A small CTC image transcriber, trained from scratch.
Data: trained on numbers of one to four digits printed on busy colour backdrops, 295000 training examples.
Rows from block 6 of a small CTC image transcriber, named by matrix and row number. Rows with one number belong to one neuron. Each number is 500 + 25 x the weight over its row's rms, rounded and kept within 0 to 999. All counts start at 0. Numbers have three digits each.
After each neuron's rows are labels from the 100 images, of 14976, where the neuron reaches its highest value: "peak at" is the part of the image that holds the peak; "lies over" is the class under the peak. Only what is clearly more common there than usual is listed. The data: numbers of one to four digits printed on busy colour backdrops.
# fc1: MLP up (model.blocks.6.mlp.fc1.weight, 1024x256), inputs 0-127
# fc2: MLP down (model.blocks.6.mlp.fc2.weight, 256x1024, transposed), outputs 0-127

fc1.544:443495515463472542544508479485562473447505488510530496506522483483463511495490538506514525539508523528557514514479476477496483560464473513525489452456517456495536506503519476493495511519519497471553499495473514515540504500526471512516485497515479493520548502528462533477529485495528525490471508481514510545466484491510482466489487477493481499496505475496509488467520507467520545477530
fc2.544:488542500493506480468544473495473482521505493492479537534484457519497509527488481463508503468500540465492506485490468494458538473527495470476533486529509506474524514494504505523504544517488524504495557529545494527482461482524531481494488481502528503476488451470512513512486494509522530518502505514518496526543535543449514536521455518471487525458529505518490483512434521535538444498512
peak at: bottom centre; centre
lies over: digit 2

fc1.127:478530465498533541463495510506518521529480505520496489501486501493501479498469515478452469491518549540512503519562505515478500498435464479526536484489487535521459471499543486485482499478489497512492490455455480509507466527531507528499529488495522460526522485525484483526476501494462477467504505502501530478503507471449446544504523491476479517532512530510509500497486462511504465485534
fc2.127:505495502501477497499477530483496531469548484479555492503506492510517486456518509524410544548480465480481492471455483492462500462492496562498494461515486513501466476504543547504474478504511497498497531497486510497512493472488512485474485464535548497494473525463507506480515522451491520504507482491486530520504474525536515487493462525527486515507466532469528472514521495478486512520541
peak at: middle left; centre
lies over: digit 5

fc1.280:503469546489448501505543485522540511511485521511573528493511512499493523489535492513526500464530551494461442473504550482471482490530518488529452478477477480517528518540500476496484515469475481515481490567483474526541531473480496511490529465510491530539510519526483492464492511473513444455497480468452533525514504530508489513551474510475506530470482499502496513482467483486534497467469
fc2.280:533512480499481530536527512518479504504507493505505480526465524513502517514477529463512497532483520516527513558516502502525512478543521499502523490533539505472482498474485461469491492511546507492502507497552502507477470519469485495469492517452527530497474452464483464524504519520505489527478538522501506478510475437511503548482499495557472472492505470485497519499510490516464492529502
peak at: bottom centre; centre
lies over: digit 4

fc1.220:488496539539512508520504503581468500516536479516491529488519515525469489483509521457472517502500555521471482485527521522482495499495472507501466484505478510498492446454454545524452490526502494497478523521492477449509518507485522528470514473506519534500529525514523513506428511510515500456486445448506515506505487511484456509476498516519544503478465512480512501495546516496446484469509
fc2.220:525507473416510444487466519449511480501519505522514503489464503497529451512466506490462506482513493507495541567486511513516493525479505478487545554486488532507529513497489498469523487505507472535480492505528518510526506473506454490515536468480501533513457510469522564487484523536469525503456508532527496494529520500508457493526496493498486519530487521504505464484490505500511473530486
peak at: centre
lies over: digit 5

fc1.364:539480477495459502523528505504499476527482441493474479492561456479494466535455494451450516498472508509464512512469477525491519463547492504445540526505499469476512538526491480490521455518512518522503499517475507478472483530485527502477548522502477532502523515518477518501466512504487474517514473445517554468491500521522511493529534481520534520532523473538519499519507501483498466527531
fc2.364:466542483485488471495499500516492543505488471464490455490466487493472505535475500528493494521579519494512507497536509486490470521490473522487490498544501570521510552527486442487496505456497529481527480549509502501511473515530478480515450470500464488490530492528525497534518459510511487504507509463519525503479453493556521491518509513507495533491534522515492551519499509461510505547488
peak at: centre; middle right
lies over: digit 9

fc1.426:470492492501527502536504491485495467499485486538485536447515505543480492500522481482516475504530525444482536471576519474495517459486486513474520513523488508516532533463479480465522499469491475561459498488462495467520488480519504520498517481500492527481495499517499514494483471478498492484504501526462502517439519530537531534514510473500550545523518507522492503492526508497480507491480
fc2.426:475519515488508500483516491503505518514533476469517498471486560484482468453487483496492429493509487483536503490478491461569506437548485508540506505519510538474499533477501465525485482492469501540480471488488533465551483503505464500500474515473472480457473526463482521519508533550525435515474495517499476485518504526547516501539531489496498522540499522507511523485516516483470479486467
peak at: middle left
lies over: digit 8

fc1.711:504525532512512497495449506527502491525501483544477501492445459540489498457496536501532492471496541482497487526520515486505490515554448524503531494516500501512514491481505520517453537490483457476522519522546453510513526526499493475505517499492507480503474561476529508491502530479515485517501527458487465486507439478495460544492525532478488443510491524461544431514523484508499505508442
fc2.711:520458509504506506541478462510489483556525467534490497504483510512504521538507496501499511464525470487538480489517514482509457527515469494545497459513481525503497547492489538502472472496519500503494502491493482499510507491491492480486495470455493515482536552495499505489482488496432490488539505561521517483528486489522495499473465458488520502501502482526499490523445452526486434508453
peak at: middle left; centre
lies over: digit 8

fc1.475:489503509519487511492474493514550480490458458480521525460537499462473543505525461498455481509503497482508448489530507437494553534475473495563529493469505477492490519518498509509447516499525518492462500500567531483471518534540543484488458466501495491492475492504486493513513515473513495483456466457497541504496481542475474467500488514502475495471517474516495498519494546510468506495501
fc2.475:488470504512517487488486508481455496497536501519502518480535478505523516525469530521523476496461505530478508485455512452492479505455451507506515486552520493478521479499488535501485520523474481492461471484534489493498481501459511493472494537540507508503500460519486490518515470514539502486507509516517525532510468451505531531503458494477511484468456504495464501502538490434527501495479
peak at: middle left
lies over: digit 4

fc1.399:467511508492559484476524544502506472520487478459489508484503491495497454487480514452468503472476539453477485526494512444454531506489485524513505497523477543517502458532526477474487533506479526506472498501492501508538513466495517534472545511522480489510492477519502519488488482486502533506511473486542494551498493528487506503496466486521525455515514502443532534520483515500466488501501
fc2.399:463489538448441517489492500484494545477490433498503513522511507529474488467499487495509523513526478464488510498501509525517528494523535508497508548455462498514515494486468501514516471473512490504561545482474516502491473512486518496501470509517506507478521471497555484504490500470510473509533507515484481471458522478521527512480520521508504492518491495509474505511511492517478463472530
peak at: middle right; centre
lies over: digit 5

fc1.196:530522508478478540551518442526531480505513453462488487503535491491527489527504483512479484509495495493479488477507493528504472537557496479459499489506491502502547530457476491501526491522472479517556541506502460516494492503557522458496504533492504514505497481556458507530472488515494526469526463525503502484498485484512489475495526513468510498526510484482489521524484565475457525492501
fc2.196:518479540525487491515526521505471488518551539511477500460488447520491531452445479511466493503560481509483519521530505482501497526515487517508538544485494548549498531505527480501480519473480514483493475494481500484511491504489469491566466502538481497495489489549518495533504453535477527520502506494540493487461526517468522463491490443540493510485525521524503540501515531501516501526500
peak at: middle right; centre
lies over: digit 9

fc1.498:476452483504534463488532448501502495510505503486510469476488507488481507513503498498567466544488496468504507502507496524473517461470508443535496496504560454477501558490501503491488470448518531507445545512512503469533477531529493519505523505450502491508514478479517577486515510500507494505486535536485507541460504502535529481497484497486517496512526559476487515488489487489480528531510
fc2.498:473512511513477498517478474478518492487483520517473502487535452540508526473530456500505463533527510517516450488487498529532510450524467496476509456464527499482462531498527478519499537463451521490526445494496512468531511467478521473520526466511474495471468485540531508510480463474518496528538505505449530475482526504514496497522511503460507488525523505485503529473511497464506473558522
peak at: middle left
lies over: digit 8

fc1.206:449521492506440506508514539509468463533476450485516514508479459524498454507511499531500548437485511516480508527480512493530514500515484478537500503534519505520455484515533537538542497475496534491456519477512564482530459488509492475476518508503506489468512535466438541516481522559546505502494460492502540497493512524474500485475518504458486502487501498497504490507521484527486493481481
fc2.206:505504480486506502519493471499522528505537487472517519457498518524473437469502489448475484494522548497556490483493499488503503474501502496545522475504533505478546534503485441519473471472505522491513513529446485512496506496471503541513499505513491528512476501434536460505539535508494464493524548506505498498537490505520496476495526488513493482542503477494537468488492507517540486501512
peak at: centre
lies over: digit 5

fc1.251:478512505518495510529477495497489498526486507507479451523469476531518502507509463497516493487534488510490475511464476554458528488501476543507542528503474476513497532474506479593466521478493551522466494521555527530489484519544447471491502445445536533483520537494493467488554516526520515513481537526496507487498516499507497444516464538503509465466478489498542513515506462536519512522515
fc2.251:511510523468472537503535503525491519565499526516475509479512475556528526460481483450511495461487493538515464538475509496485498509513464530474490562508476472523541510519509509501512494502511537485481480499480472449515434494472460491512499503512490518503483528486497498490521510519482488460476532503503500477457491495500500534549520474511517506548502583472493490533513532534499517511497
peak at: middle right; centre
lies over: digit 9

fc1.2:499526519493478538476481512498510458519500502489457469483495514487500529473487434501480504498465496535528517496500457501465486529501483510471521500546503547535533510458492486513449525507494532508502471556521471502465519474495454503514543480479512530506490522516503481469511493512483542536538502494520497523509510508499537500540532515486446496494483488459513491511489488510500497522508
fc2.2:504470479487486517496578482505519489483506539492521503467509525467495515466515488527472509457514514487491507518472534527498416493504497519500525530519468508543578534493459496518502481521544510494500481498491452550509525492472497518479453481510470490480517530501485519493483522522519467495508517523495522476516499519541512510519488511507494460512481513504494508506496525473537471520461
peak at: middle right; centre
lies over: digit 9

fc1.23:530509488514477501491488483481505550500486520477530531470495501547472513500535474518493472502507512483471529475512454445482498507538511527490514475538503461501494478482499511484508500500497458492536509501504500513525559501461479508530480506526504485568522477499533507519502530530511505512491457470487495482486471518465490533526512542455521501526539468486470477476506494493543501454518
fc2.23:511453533483506505471550494492474476495499489505518541496521497474533454538484479477460531529530526502505493458491517499484468523484505501478443486527478490496493465504482523498457505473489484483504498482525453510513458530470480466471496511494499513483529512491500517477507511476523494515494474565479500518470516474429509573544490510535538533510497494522505491472502542502543505492500
peak at: centre; middle right
lies over: digit 4